From a checkpoint of a small model that answers yes/no questions on an image's attributes: encoder norm batchnorm.
Rows from block 4 of the image encoder of a small model that answers yes/no questions on an image's attributes, named by matrix and row number. Rows with one number belong to one channel. Each number is 128 + 24 x the weight over its row's rms, rounded and kept within 0 to 255. All counts start at 0.
After each channel's rows are labels from the 100 images, of 14976, where the channel reaches its highest value: "patch colour" is the nearest of a few named colours to the mean colour under the peak; "top examples" is what is common among them. Only what is clearly more common there than usual is listed. The data: analogue clock faces. In brackets: how many of the 100, against the usual share in percent.
# convs0: first 3x3 conv (encoder.blocks.4.convs.0.weight, 128x128x3x3, each kernel summed), inputs 0-127
# convs1: second 3x3 conv (encoder.blocks.4.convs.1.weight, 128x128x3x3, transposed, each kernel summed), outputs 0-127

convs0.123 [ 85 117  88 101  98 133  60 130 135 148 112 116 114 151 117 112 129 138 125 157 125 115 141  96  88 119 149  95 138  98 144  60 122 109 138 129  75 125 130 138 123 111 102 108 105 129 130 117 135 105 135 110 139  98  97 151 113 111 122  81 110 128 141 114 140 142 133 123 111 117  63 134 123 152 118 148 116  83 111  74 102 143 113 147 148 141  84 131 115 119 141  88 144 112  97 111  92 101 121 111 127 117 137 121 129 120 119  91  75 158 133  98 137 119 152 128 129  71 137 118  96 118  66 112 106 131 133 134]
convs1.123 [153 121 155 166 126 127 105  85 194 156 193 119  87 112 124 123 110 136 176 128 122 117 127  88 106 113 156 151 149 111 131 181 149 108 127 151 133 135 134 133 119 162 107 136 178 104 137 111 141 139 164 131 131 114 141 171 151 112 126 114 141 152 137 136 122 129 136 170 155 115 131 117 135 120 119 164 120  77 127 136 167 174 130 141  97 142 128 146 107 136 137 149 126  94 131 178 161 145 126 104 115 166  96 147 130  99 142 130 110 146 142 156 159 116 157 121  99 135 133 102 165 106  85 138 114 167 103 108]
patch colour: black (52 vs 11.4)
top examples: dark face (77 vs 34.9); dots (73 vs 25.1)

convs0.4 [120 141 131  97 117 112 114 142 199 116 128 117 139  92 147 100  75 132 121 125 106 107 156 134 110  88 117 129 118 118 146 110 124 116 117 156 134 160 115 118  94 132 112 120 123 121  93  96 117 105 114 132 140 112 104  97 147  97  99  92 164  93 132 129 140 122 144 130 103  66 129 101 153 108 137 128 133 101 163 117  85  90 110 120  97 164  93 145 139 127 128 105  95 101 121 131  91  82 111 124 115  97 168 106 126  97 133  93  84 118 118 138 105 103  94 110 146 160 134 154 133  94 100 139  71 133  99 106]
convs1.4 [164 127 110  60 114 179 109 135 186 142 129 102 134 112 133 143 102 113 126 101  93  97 137 114  78 128 130 130 101 150 132  97 156 127 150 138 132 121 105 127 104 155  96 135 138 104 129 104 111 146 113 128 126 116 153  94 153  96 107 112 145 100 153 116 149 123 101 122 130 113 139 102 104  52 128 119 124  84 165 106 101 134 114  97 124 146 132 156 142 129 145 131  98 103 142 134 128 107 153 104 119 159 103 102 122  92 109 126  87 115 153 132 115 118  81  91 150 124 146 157 110  80  98 142 115 145  84 153]
patch colour: grey (71 vs 30.5)
top examples: minute hand past 12 (55 vs 8.1); minutes: 0 to 4 (55 vs 8.1); hour 10 (52 vs 8.5)

convs0.30 [123 108 111 124  93 132 142 115 124 142 135 113 170  75 137 115 102 132 107 140 116 133 118 100 110 120 104 106  95  89 131  99 117  97 103 102 145  89 135  73 101 122 121 133 127 133  80 106  90 155 137 120 136 124 115 126  98  73 159 111  92 108 116 103 120 122 162 101  92  90 153 130 116 136 137  71  94 122 128 139 139 131  86 142 144  93 122  70 139 109 142 139 109 115 110 112 100 110 134  77  65 137 134 122 141 118 137 154 125 105 148 135 113  97 118 111 114 123 143  88  86 132 131 143 158 104 106  93]
convs1.30 [ 95 133 129 140 105 113 118 155  96 122 109 164 120 125 164 120 126 115 121 176 115 189 150 183 154 146 124 100 110 156  90 107 120 161  95 121 113 112 136 118 164 116 123 150 107 143  74  93 115 113 150 114 103 154 149 143  99 118 154 179 127 112  91 115 121 142 153  94 127 182 104 162 103 120 146 139 150 147 102 168 129 132 159 130 114 140 163 110 136 112 125 135 139 194 162 144 131 152 126 155 116 114 155 128 130 130 111 115 156 100 111 137 142 158 129 153 166 143  94 141 119 120 173 145 125 106 120 153]
patch colour: black (49 vs 11.4); white (29 vs 11.2)
top examples: four ticks (76 vs 24.7); hour 6 (26 vs 8.1)

convs0.108 [113 137 137 124 112 135 139 107 106 114  92  98 119 105 132 123 106 102 103  97  85 103  99 122 128 118  99 118 128 133 120 112 107 105 122 124 122 116 137  81 112 106  93 134 102 115  82 120 113 124 127  87  90 117 122  81 137  91 102 132 117  99 106 133  96 104 125 130 111 115 115  63 101 106 107 119 161 138 115 106 133 133  98 120 134  99 122 126 108 119 127 139  63 110 121 103 117 134 112 122 124 129 113  73 120 119  81  87  99  72 117 108  89 100  58  99 138 103 117 129 140 111 134 141  96  78 146 122]
convs1.108 [115  92 134 141 154 102 181 159  96 136 138 110 156 142 122 129 140  79 153 125 116 118 127 155 108 148 170 107 161 130 100 106 145 151 114 107  98 113 155 114 152 116 153 112 130 137 118  96  99 136 154 120 119 128 173 158 175 138  98 152 144 148 126 175 144 146  76 116 147 117 117 132  87 102 103 159 169 104 134 142 106 127 157 151 153 167 125 152 111 149 127 144 164 134 122 132 172 167 149 125 133 147 135 148 163 125 109 142 136 158 123  96 138 126 126 163 138 151  77 136 155 120 137 139 166 132  73 162]
patch colour: grey (62 vs 30.5)
top examples: minute hand past 6 (58 vs 8.4); minutes: 30 to 34 (58 vs 8.4); hour 9 (26 vs 8.3)

convs0.37 [ 96 103 108 131 148 109 112 143 138 101 159 128  83  84  91 101 149 114 117 130 135 120 144 146 124 134 165  92 120  97 140 115 136  94 147 109 118 120 134 142 141  88 146 120  97 152 160 102  90 126 102 124 146  83 115 119 143 193 112 142 130 149 133 108  87  88 124 148 135 121 102 169 168 155 110 175 139 108  96  84 126 124 114 126 148 120 117 117 102 132 102 103 116  86  77 142 101 148 111  90 111 118 127  82 102 126 133 112  94 107 138 113 161 125 124 124 127 105 120  76 162 120 143 114 104 149 113  98]
convs1.37 [ 99 149 174 109 109 144 142 135 143 115 171 163  88 107 122 101 114 132 123 102 167 145  96 137 141 127 134 129 107 119 159 133 112 151 168 133 119 130 117 186 143 119 158 148 135 115 155 123 142 118 115 132 175 125 115 159 102 186 122 136 148 126 124 131 125 139 135 157  99 117 117 145 154 155 110 126 145 131 120  99 139 121 186 102 135 155 139 165 179 108 111 168 117 120  99 108 121 112 122 110 134 101 152 123  85 103 155 146 135 152 163 139 128 180 168 168 175 165 115 142 166 166 110 110 104 115 131 105]
patch colour: black (32 vs 11.4)
top examples: dots (62 vs 25.1)

convs0.60 [136 147  96 135 119 144 128 127 130  99 133 143 100 105 115 131  78 122  93 120 172 155 128 116 148  63 102  80 110 143 126 101 131 125 117 109 119 101  96 127 143 113 111 119  99 160 120 161  86 137  97 135 177 117 125 114 139 147 123 120 164 140 145  93 125 132  97  87 128  98 140 125 150 142 150 104 120 131  98 172 105  91 104  98  74 161 134 109 155  89 141 141 120 122 118  92 116  70 139  91 137 107 145 101 107  96 131 145 123 111 109 128 121 138 114 153 144 128 136 160 119  93 145  59 103 125 131 144]
convs1.60 [ 94 177 140 155 161 107 164  89 105 106 136 179 154 122  94 102 166 144 105 127 130 137 129 119 124 136 143 110 155 142 155  80  91 151 106 148 118  94 160 129 142 136 119 100 116  96 103 151 168 127 104 134 119 127 133 190 110 139 115 140 124 122 142 140  83 161 136 145 145 158 115 161 148 169 126 128 131 158 156 143 112 134 127 173 148 153 142 158 144 146 135 113 157 120 113  78  93 164 141 163  86 107 121 130 133 174 160 139 138 127 119 106 124 140 166 141 109  98 147 114 118 151 126 108 147  99 163 133]
patch colour: white (37 vs 11.2)
top examples: hour 12 (52 vs 8.4); hour 5 (29 vs 8.3)

convs0.8 [112 105 123 130  99  86 132 156 137 127 138 131  82 117 112 120 103 143 137 136 106 120 185 123 144 110 146 100 104 119 173 116 126 122 119 103 132 109  88 144  88 111 138 117 116 161  96 176 134 129  72 118 154  86 124 112 114 125 178 105 131 111 144 163  94 104 143 119 113 110 102 163 166 104  91 130  99 123  88  85  94  96 139 135 121 110 126 121 145 152  95 133 172 127  96 103 112 109 127  87 124  94 138 136  92 120 165  94 119 128  95 118 145 100 136 170 141 137 148 100 136 138 137  92 142 153 131 101]
convs1.8 [154  87 120 148 114 144 127  95 143  98 124 139 145 132 131 118 106 117 110 138 112 118 183 116 135 100  93 123  91 134 135 157 131  85 103 108 153 138 123 122  94 115 146 140 154 141 112 167 137 161 133 162 102 108 146 117 121 143 193 154 163 103 123 149  72 114 148  99 158 129 157 152 170 129 115 154 122 125 124 156 129  90 115 131 124 130 154 102 154 137 130 166 125 158 120 117 163 111 134 111 109 149  79  97  66 118 134 123 166  85 170 160 142 136 130 120 101 150 145 138 140  98 138  95 111 171 114 139]
patch colour: grey (61 vs 30.5)
top examples: second hand (79 vs 39.6); hour 4 (38 vs 8.7); minute hand past 11 (33 vs 8.2); minutes: 55 to 59 (33 vs 8.2)

convs0.100 [117 144 113 125 121 111 145 120 108  84 162 155 165  77  99 128 133 155 126 126 135 136 145 112 111  91 144  78 112 103 177 108 127  92 156 133 128  89 111 134 138 138 111  83 123 124 136 143 119 125 109 103 169  76 105 124 128 140 120 102  61 150 110 152 105 100 126 113 108 117 112 151 131 161 137 107  87 116 134 102 118 143 116 140 126 106 140  83 121 139 126  82 122 106 106 121  99 108 165 108  85 131 117  89 108 145 119 174 109 118 155 122  99 121 147 131  95  87 154  84 135 115 111  86 120 158 130 114]
convs1.100 [ 96 129 148  89 123 133 124 167 174 138 131 134 142  95 142  93 164 123 127 104 111 128 171 144 152 140 125 125 118 120 148 105 149 163 121 124 137 123 126 148  93 123 123 147 110 128 130  96 136 123 123 122 113  99 134  87 121 149  93 148 114  91  79 172 110  99 102 168 109 104 123 147 128  89 125 153 118 123 155  89 143 159 169  75 134 176 155 141 130 117 125 129 109 113 132 166 130 120 137 107 152 121  91  72 100 133 151 140  95 114 150  96 104  99  92 145 156 149 137 154 117 121 150 155  77 163 108 155]
patch colour: white (40 vs 11.2); black (37 vs 11.4)
top examples: minute hand past 12 (51 vs 8.1); minutes: 0 to 4 (51 vs 8.1); hour 3 (41 vs 8.2); minute hand past 6 (30 vs 8.4)

convs0.64 [138  97 123 126 139 114 155 121 154 113 140 131 104 112  58  95 108 113 159 162 121 131 142 120 150  80 146 129 133 108 132 138 146 130 113  49  99  80 135 168 151  86 154  84 110 144 122 125 122 171 107 108 146  93 123 146 136 140 149 125 121 127 143 159 113 149 133 120 116 106 100 154 142 127  74 125 100 111  88 127 138  93 146 123  79 127 154  99 118 107 113  88 142 123  76 115 107 122 140 112 123 152 138 165 114 113 159 132 128 139 123 139 157  87 144 166 116 117 119 102 122 128 165  86 151 126 125 122]
convs1.64 [156  54 142 102 127 175  98  97 133  76 101 123 137 138 110 138 104  99 122 152 138 118 137 145 125 122 102 147 116 125  89 152 128  81 132  90 148 140  80 134 102 102 119 171 153 138 148 143 100 166 118 134 121 154 128 102 142 145 182 139 151 108 118 126 105 144 141 116 127 126 162 132 140 146  88 108 133 126 120 148 146  95 104  99 119 104 126 111 123 118 135 164 121 157 102 107 156 133  91 117 119 161 124 127 109  92 103 121 170  80 173 167 136 160 107 111 130 136 126 149 152 112 116 104  94 136  85 130]
patch colour: grey (72 vs 30.5)
top examples: minute hand past 11 (32 vs 8.2); minutes: 55 to 59 (32 vs 8.2); minute hand past 10 (31 vs 8.4); minutes: 50 to 54 (31 vs 8.4)

convs0.125 [111 123 126 142 124 131 124  90  93 107  78 114 115 118  94 127 100 144 126 110  63 125 110 114 114  97  93 107 133 101 133 152 121 124 119 106 139  94 128  87  99 119  87 162 117 103  71 126 130 142 117 102  65 135 132 114 153 112 103 131 147  97  66 115  95 138 105 102  96  95 128 115 116  75  83 114 120 107 108 131 118 124  97 121 114 119 123 104 103 110 108 151 104 143 109 111 156 116 146  94 119 117 118  99 109 115  80 120 129  89 126 105 104  83  89 103 117 102 148 135 151  96 118 129 127 126 114 133]
convs1.125 [116 110 145 139 121 117 154 164 114 173 114  91 121 135 107 145 142 101 145 136  97  83 151 108 104 114 140 141 156  95  94 122 156 158  88 115 125 117 182  96 144 117 133 100 107 139 108  73 117 146 165 141  94 121 134 137 159 114  95 152 128 111 132 179 137 140 133 128 152 109  99 108  98  97 120 145 175 132 154 108 110 151 119 145 149 166 133 144  78 140 149 137 112 102  91 130 167 139 137 128 154 131 105 129 148 158 159 137 114 124 144  85  93 119  90 171 130 111 120 132 131 113 130 180 143 158 106 162]
patch colour: brown (51 vs 19.5)
top examples: numerals (100 vs 25.2); dark face (67 vs 34.9)

convs0.25 [ 99 104 115 115 109 122 143 135 100 131  89  93 128 101 104 110 107 123  94 119  93 127 114 135 121  91  81 109 132 113 137 134 104 129  93  86  95 102 120  72 124  98  94 126 100 139  78 112 126 150  99 110  86 113 120 105 132 122  89 142  88  88 109 128  97 154 120 121 127 108  92  73 119  99 117 114 128 117 120 111 114 152 121 130 131 106 116 121 143 108 138 139  63 124 101 139 132 127 139 105 130 118 155 103 136 122  95 125 107  93  99 109  79  80  66 111 122 102 124  98 145 124 122 142 103  91 122 114]
convs1.25 [131 115 137 117 127 161 142 122  98 104  94 123 137 125 124 156 127 101 118 116 106 121 139 166  90 129 123 137 144 133 100 136 143 140 123 128 136 122 161  84 142 131 116 135 132  97 125 107  91 183 137 112  78 136 166 121 176  94 114 175 111  98 128 159  93 156 151  88 143 120 116  98 107 100 121 138 177 121 102 137 114 139 107 128 160 143 136 162 113 136 148 153 114 124 128 128 178 139 149 122 174 149 126  90 141 125 125 153 135  91 143 164 107 106  81 158 164 124 112 128 137  63 116 120 146 134  91 184]
patch colour: grey (71 vs 30.5)
top examples: hour 5 (52 vs 8.3); minute hand past 5 (28 vs 8.1); minutes: 25 to 29 (28 vs 8.1); minute hand past 8 (27 vs 8.4)

convs0.77 [ 41 175  83  89 121 112 105 100  86 143 137 137  83  73  99 162 126 128  94 133 141 112 123  81 128 122 140  90  99 136 151  90  99 112 124 151 123  98 117 130 132 170 115 102 136 145 153 143 136 133 124 133 135  91 126 132 128 134 140  87 111 139 140 105 120 131 146 128  97 135  81 139 131 173 112 124 115 128 125  51 124 137 114 166 114 115 137 109 122 133 143  72 135 110 143 120  92 113 154 141 117 125 110 146  90 141 130 114 100 124 111  96 141 142 111 143 148 102 132 115 110 136 106 136 147 104 139 121]
convs1.77 [134 177 158 148 192 121 130 136 134 153 160 159 143 169 142 134 184 141 160  97 122 134 130 133 108 167 154 138 139 149 131 120 176 148 103 166 129 143 143  98 145 190 104 125 141 126 130  94 127 114 150 132 127 126 132 160 108 100  59 112 119 140 159 125 173 136  95 160 138 140 115  91  90 104 127 119 145 115 124 150 148 147 137 100 150 123 137 153 106 143 128 127 158 104 181 144 131 123 160 161 139 146 135 129 151 138 134 122  83 152 137 116 109 101 144 108 105 122 105 135 139 103 102 153 137  96 154 157]
patch colour: white (39 vs 11.2); black (34 vs 11.4)
top examples: hour 1 (35 vs 8.3)

convs0.92 [ 89 157  83 104 103  93 137 112 163 119 136 123  84 125 111 175  92 144 154 136 125  98 160  84 129  86 139 114  96 172 143 104 150  96 117 158 152 157 106 119 129 132 117 134 144 128 115 172 129 131 137 110 150 102 143 119 120 106 138 102 167 122 123 121 138 139 154  78 118  76  72 147 152 108 108  96 120 130 101  92 109  84 111 128  88 133 149 120 129 140 140 115 149 132 140  99  96  57 168  93 118 101 135 149 115 112 130 116 123 141 132 115 145 138 152 142 134 113 148 125 102  97 141 108 135 138 155 128]
convs1.92 [128 169 126 141 173  92 136 128 103 133 138 120  95  85 125 174 149 133 116 126 106 126 143 113 145 151 116 123  89 189 139 109 139 116 119 162 153 117 113 101 124 161 111 176 149 137  98 146 132  96 145 111 137  73 153 127  79 115 129  94 143 108 135 118 143  70 119 108 128 158  95 121 100  91 135 130 122 129 128 125 114 114 150 136 115 116 156 152 140 135 121 137 153 130 166 164 104  85 184 116 107 129  79 105  92  96 108 119  97  97 118  88 127 155 131 129 137 112 125 113 150  98 155 151 158 108 145 133]
patch colour: white (49 vs 11.2)
top examples: hour 6 (29 vs 8.1)

convs0.58 [136 144 137 125 112 100 107  77 139  78 110 107 121  99 155 132 112 137 103 104 119 114 166 100 120 141 134 156 121 148 169 121 117  99 115 138 120 140  92 109 118 111 123 118 101 138  85 156 143 111  92 128 148 123 129  94 129  72 135 139 159 104 162 115  69 138 177 134 118 100 152 120 167 135 119 108 161 130 143 107  84  93 126 124 128 154 112 104 149 130 118 136 106 100 118  85 145  95 142  94 104  67  87 101 104 125 124 132 100 113  92 143 131  84  99 135 127 114 145 170 128 168 114 121 101 141 120 129]
convs1.58 [125 164 163 136 172 111 163  89 141 147 160 152 113 102 133 105 145 176 101  86 140 105 131  93 135 145 130 130 148 160 142 123  71 127  88 175 139 118 136 116 119 176 132 121 151  90 121 158 151 105 102 148 127 144 147 172 118 121  98 110 149 118 168 152 120  96 124 169 137 142 134 153 137 140 132 137 153 157 179  99 129 127 125 175 105 129 147 166 101 163 136 128 141 117 143 117  98 151 143 172  86 116  94 132 143 147 133 125 122 119 111 114 154 120 150 124 109 138 169 143 151 151 115 151 131 117 180 134]
patch colour: white (43 vs 11.2); black (34 vs 11.4)
top examples: hour 9 (39 vs 8.3); minute hand past 11 (25 vs 8.2); minutes: 55 to 59 (25 vs 8.2)

convs0.3 [ 66 152  98 115 114 114 124 123 132 118 111 133 129 124 115 113 101 160 110  96  77 112 117 137 107 115 123  91 133 105 147 133 123 133 151 128 145  84 106 134  79 130  78 122 124  73 111 102 130 106 104 114 100 116  98 114 156 145  65  96 113 110  85 120 122 158  95 117  83  77 116 124 109  95 125 103 101 102 125  95 125 142  91 110 128 145 135 129 141 148 115 113  97 107 122 128 104 104 140  88 132 111 118 107 129 138  86 124  98 117 127 103 106 114 108  84  84  99 160 107 132 141 101 150 100 144 110 102]
convs1.3 [126 129 124  98 170 143 124 184 162 161 121 110 159 110 136 135 137 148  98  95 143 110 175 148 112 131 118 127 127 120 150 131 147 170 130 157 153 128 111 149 131 171 101 123 109 118 123 115 164 127 129 169 126 136 139  96 149 106 102 128 129  84  80 110 115 135 116 178 139 116 152 121 137 101 130 137 112 149 150 124 146 186 126 121 138 145 143 132 139 139 109 141  79 108 143 181 141 154 141 124 186 162 113 120 138 134 151 196 102 128 139 124 110  90  70 109 135 121 144 137 113 126 129 166  90 165 116 134]
patch colour: black (58 vs 11.4)
top examples: dark face (71 vs 34.9); marks: four ticks (52 vs 24.7); hour 2 (50 vs 8.3); minute hand past 5 (31 vs 8.1)

convs0.66 [ 87 144 129 154 132  82 130  96  91 115 156 125 124  96  77 127 118 151 152 145 108 133 105  87 144 109 123  85 139 116 134 130 120  82 111 107 145  53 138 163 154 156 128 137 123 129 138 126 114  97 139 129 116 112 141 150 148 132 127  95 130 161 119 141  92 139 149 132 111 120 119 142 117 186  82 129  81 108 127 108 138 135  83 109 133 110 154 107  90 123  80 129 161 151 127 144 121 137 160 101 101 150 127 180  93 151 140 102 148 120 116  69 134 111 114 119 109  98 158 124 142 116 133 132 158 106 115 134]
convs1.66 [100 177  96 156 108 107 103 130 103 162 144 116  96 139 100 146 120 158 165 133 133 122 144 113 175 119 121  82 139 104 117 129 162 170 139 162 116  93 183 109 139 154 112 119 110 129 130  93 124 142 184  93 146 145 128 170  95 123 118 169 102 155  93 128 139 129 113 152 173 172 102 107  93 155 153 132  90  83 106 146 167 119 119 105 126 126 119 122 128 136 158 104  91  97 126 124 113 145 131 146 154 136 134 143 145 166 127 168 100 149 121  97 122 124 152 139 134 149 146  98 120 118 126 153 121 131 147 142]
patch colour: black (35 vs 11.4)
top examples: hour 1 (85 vs 8.3); dark face (60 vs 34.9)

convs0.29 [100 159 140 141 129  99 118  69 118  80 128 148 105 123 131 168 123 165 149 116 120  90 129  96 123 120 103 139 129 170 144 120 126  95 117 145 162 136  96  97 121 163  86  79 128 106 110 186 122 136 118 140 133 102 144 115 161 134 113  84 119 130 131 144  78 160 140 136 117 139 116 105 156 125 121 110 110 164 138  78 132 123 169 154 132 107 157  98 107 133 106 117 128  90 161 132 113 131 157 112 105 111  80 104 109 121 106 119  85  78 143 114  84 132 107 139 138 100 154 134 118 163 128 140 120 121 150 135]
convs1.29 [139 165 151 164 160 125 146  99 169 141 149 138  98 114 136 124 156 173 127  93  96  87 167  67 124 117 116 132 129 157 134 140 155 110  94 168 157 140 147  92 107 187 136 112 137 101  99 143 137 130 137 165 104 120 159 141 110 109 106 110 133  99 140 136 119  99 130 167 161 133 136 159 141 114 136 147 130 151 138 100 126 129 138 135 104 141 145 123  95 163 128 124 141  97 156 125 126 116 135 148 108 123  71 123 109 155 143 137 117 121 135 101 141  80 141 105  99 123 175 122 127 112 114 165 134 171 189 145]
patch colour: white (50 vs 11.2)
top examples: hour 9 (63 vs 8.3); four ticks (56 vs 24.7); minute hand past 6 (25 vs 8.4); minutes: 30 to 34 (25 vs 8.4)

convs0.110 [123 132 106  78 140 123 124 105 123 117 108  78 167 110 165 134 168 113 125 113 158 121  89 116 117 157 102 157  82 110  80 145 140 109 140 117 109 160 147  80 138 123  98 143 131 100 158  71  91 159 145 108 131 107  97  95 129 106 105  97 107 147 110 101 154 114 117 140  76  90 111 112 104 143 157 110 117 113 152 105 143 135 149 124 167 109 130 115 109  93 151 103 113 140 141 124 138 119 100 166 122 132 125 123 117  85 113 112 113 114 147 117 110 151 133 127 122 111 114 130  74 164 136 168 140 123  91  96]
convs1.110 [131 128  74  84 133 116  67 115 144 121 111 130 121 111 119 204 106  92 120 146 163 158 147 134 119 137 146 147 129  90 128 160 131 135 126 149 102 125 118 104 160 146  93 178 105 110 125  76 122  98 118  98 158 157  97 116 124 101 138 117 119 114 134  96 172 144 141 111  95  93 144  86  94 123 124  99 128 119 146 147 104 145 128 126 139 132 116 140 136 145 104 120 144 126 114 119 136 120 156  99 165 112 152 153 158 104 121 136 114 128 131 133  92 138  93 118 171 138 124 149 119 113  89 172 126 134  64 135]
patch colour: grey (70 vs 30.5)
top examples: four ticks (80 vs 24.7); dark face (69 vs 34.9)

convs0.73 [ 49 158  95  62 113 111 143 154 156 117 155 133  94  95 133 133 112 141 111 114 157 107 169 132 144  95 123 105 132 122 152 100 109 114  87 151 120 143 107 114 106 126 132 122 122 135 131 144 145 121 105 105 185 113 108 111 120 125  96 117 140 138 135 157 120 110 108 135  79  91  88 114 152 117 167 124 119 138 142  62 107 131 113 157 127 135 136  92 152 124 129  92  83 111 141 132 107 115 177 127 103  86 106  95 156 143 127 144  93 102 120 112 116 136 127 125 101 118 148 139 113  98 131 140 101 140 148 100]
convs1.73 [118 144 150  77 153 112 157 169 129 123 135 117 101 121 132 133 187 141 142 109 109  90 122 130  93 137 119 138 157 119 154 116 154 168 122 140 148 144 123  77 153 115 136 136 134 118 118  98 157 124 103 121 137 109 110  98 147  96  70  99  89 136 159 165 154 108 116 119 112  75  91  99  98 109 137 144 123 136 127  88  80 155 163 104 171 121 141 160 122 116 132 131 132 108 143 111 146 145 172 105 129  85 132 112 147 101 118 118  92 109 115 103  83  75 130 119 143 112 132  84 142 127 132 141 133 108 122 136]
patch colour: grey (77 vs 30.5)
top examples: hour 3 (41 vs 8.2); minute hand past 12 (29 vs 8.1); minutes: 0 to 4 (29 vs 8.1); hour 2 (27 vs 8.3)

convs0.126 [157 120 104 148 128 101 134 143 156 115 138 133  75 140 101  90 135 117 156 150 127 103 156 122 145  97 154 126 107 117 144 129 144  95 107  95 110 160 115 131 107  96 170  87  93 160 127 141 128  82 110 135 149  90  96 114 121 137 134  95 120 142 122 103  96 138 131 115 113  89 114 163 172 142 114 117 160 138  97  77 101 150 114 131 129  93 114  72 104 130  82  85 147 102  94 112  82 114 102  91 106  86 134 140 124 103 147 108 110 122 130 139 162 100 150 153  96 117 138 119 117 112 138 114 117 141 141 101]
convs1.126 [147  99 166 155 149 114 153 124 144  96 143 155 106 111  78 120 145 112 170 135 111 120 131  92 111 138 116 183 121 112 127 154 126  93 127  99 131 173 112 133 160  95 135 150 128 158 119 144 171 115  96 175 142  98 108 110 132 153 146 107 149 163 148 128 132 110 114 165 111 105 130 153 155 154  90 133 166 169 109 119 111 127 176 111 142 117 132 137 133 119  80 163 137 152 101  88 166 126 121 113 126  84 141 142  82 105 151 108 153 131 138 110 140 142 159 149 113  97 112 110 165 166 144 107 135 136 136 108]
patch colour: white (32 vs 11.2)
top examples: minute hand past 9 (74 vs 8.6); minutes: 45 to 49 (74 vs 8.6); dots (66 vs 25.1)

convs0.6 [127 120 165 113 145 104 157 139  95  92 117 128 156 108 103 110 102 114  81 132 103 140 111 155 108  94  99 114 164 116 140  97  97 150  90 109  96 116 106 128 157  97 117  83  93 142  82 135 135 163  78 129 127 134 102 110 147  93 113 148 100 114 112 152  80 160 136 118 115 101 124  88 124  95 102 107 126 151  97 154  96 110 143 122 142 105 110 115 147 108 111 105  84 110  87 125 115 120 108 109 135 114 174 123 128 133 112 149 120 106 108 148 103  84  91 128 121 113 107  84 149 116 151 110 114  99 152 104]
convs1.6 [142 102 155 114 147 183 147 131  90  93  91 129 146 107  82 129 140 112  85  87 137 108 123 171 102 135  87 161 146 117  93 125  91 133 123 135 114 113 147 107 115 114 106 134 140 106 129 127 114 166 114 131  99 157 136 122 165 101 108 173 134  66 123 124 105 139  91 113 164 146 132 125  95 121  91 113 189 166 122 134 121 110  93 117 157 111 105 161 100 117 132 123 137 136 106  97 145 161 109 154 148 152 127 111 126 159  85 147 135  89 136 147 134 111 102 129 156  93 107 132 115 108 121 105 148 109 139 151]
patch colour: grey (66 vs 30.5)
top examples: minute hand past 9 (42 vs 8.6); minutes: 45 to 49 (42 vs 8.6); hour 5 (36 vs 8.3); minute hand past 8 (27 vs 8.4)

convs0.45 [118 134 131 137 106 119  85 153 140 124 162  84 128 123 105  77 110 110 134 145 102 132  88 135 155 117 161  83 127 121 121 111 133  84 125 109 111  74 142 172 100 129 148 146 104 156 143 102  85  70 125 130 144 135 131 157 111 147 120 129 150 184 136  88 108  97  86 139 130 141 134 160 137 191 115 138  98  80  83 143 145 116  79 107 136 159 125 107  99 118 111 151 138 117 113 146 131 116 121 103 102 154 103 128  97 122 120 122 145 118 123 109 168 124 142 130 107 100 135 134 155  99 118 113 108 129 115 154]
convs1.45 [ 98 152 135 149 135 105  97 102 126 141 165 145 133 136 117  80 150 136 106 130 144 129 122 129 170 152 149 114 152  83 141 103 107 139 125 163  73 106 162 163 150 143 137  99 109 100 126 123 145 118 140 117 146 155 101 189 118 155 133 162 113 130 141  96 115 145 119 176 121 174 118 129 121 181 116 143 128 128 125 166 161 127 124 142 139 143  78 161 138 114 133 104 121 105  93 133  96 168  84 167 114 149 153 155 135 170 137 172 131 136 128 115 138 125 173 149 103 134 111 108 119 167  96 127 127 114 154 113]
patch colour: white (38 vs 11.2); black (29 vs 11.4)
top examples: dots (56 vs 25.1); minute hand past 2 (52 vs 8.5); minutes: 10 to 14 (52 vs 8.5); minute hand past 8 (30 vs 8.4)

convs0.106 [131 101  97 122 122 143 130 161 124 122 114 103 122 144 127 112  64 126  99 102 148 156 121 160 143  67 103  82 105 138 107 125 101 137  79  97 145 101 101 124 105 118 115 144 117 125 115 126  91 128 103 127 144 143 142 103 138 154 129 146 148 135 106  88 117 139 105  62 119 104 149 135 133 106 120 115 117 134 118 145 120  88  83  93  90 126 143  69 140  88 145 157 103 139 115 131 146  86 133  67 145 103 131 109 128 101  97 154 144  88  99 131 119 118 111 123 145 122 140 136 124  93 151  82 110 132 131 142]
convs1.106 [ 84 146 139 161 165  97 170 147  99 156 124 151 104 114 101 116 158 128  98 111 125 115 159 141 158 151 124 112 145 117 138  66 110 130 103 143 102 108 157 114 126 150 104 121 113 116  85 128 166 112 158 131 116 122 148 181 114 138 121 147 117 105 109 142  99 121 141 155 157 176  91 169 112 141 143 141 124 187 151 129 134 136 146 147 154 148 148 158 118 133 125 137 133 130 116 127  97 160 134 155 121 147 101  96 160 187 155 129 139 109 124  80 136 127 150 146 125  85 142 113 112 163 165 162 148 118 154 145]
patch colour: white (43 vs 11.2); black (34 vs 11.4)
top examples: four ticks (66 vs 24.7); minute hand past 8 (65 vs 8.4); minutes: 40 to 44 (65 vs 8.4)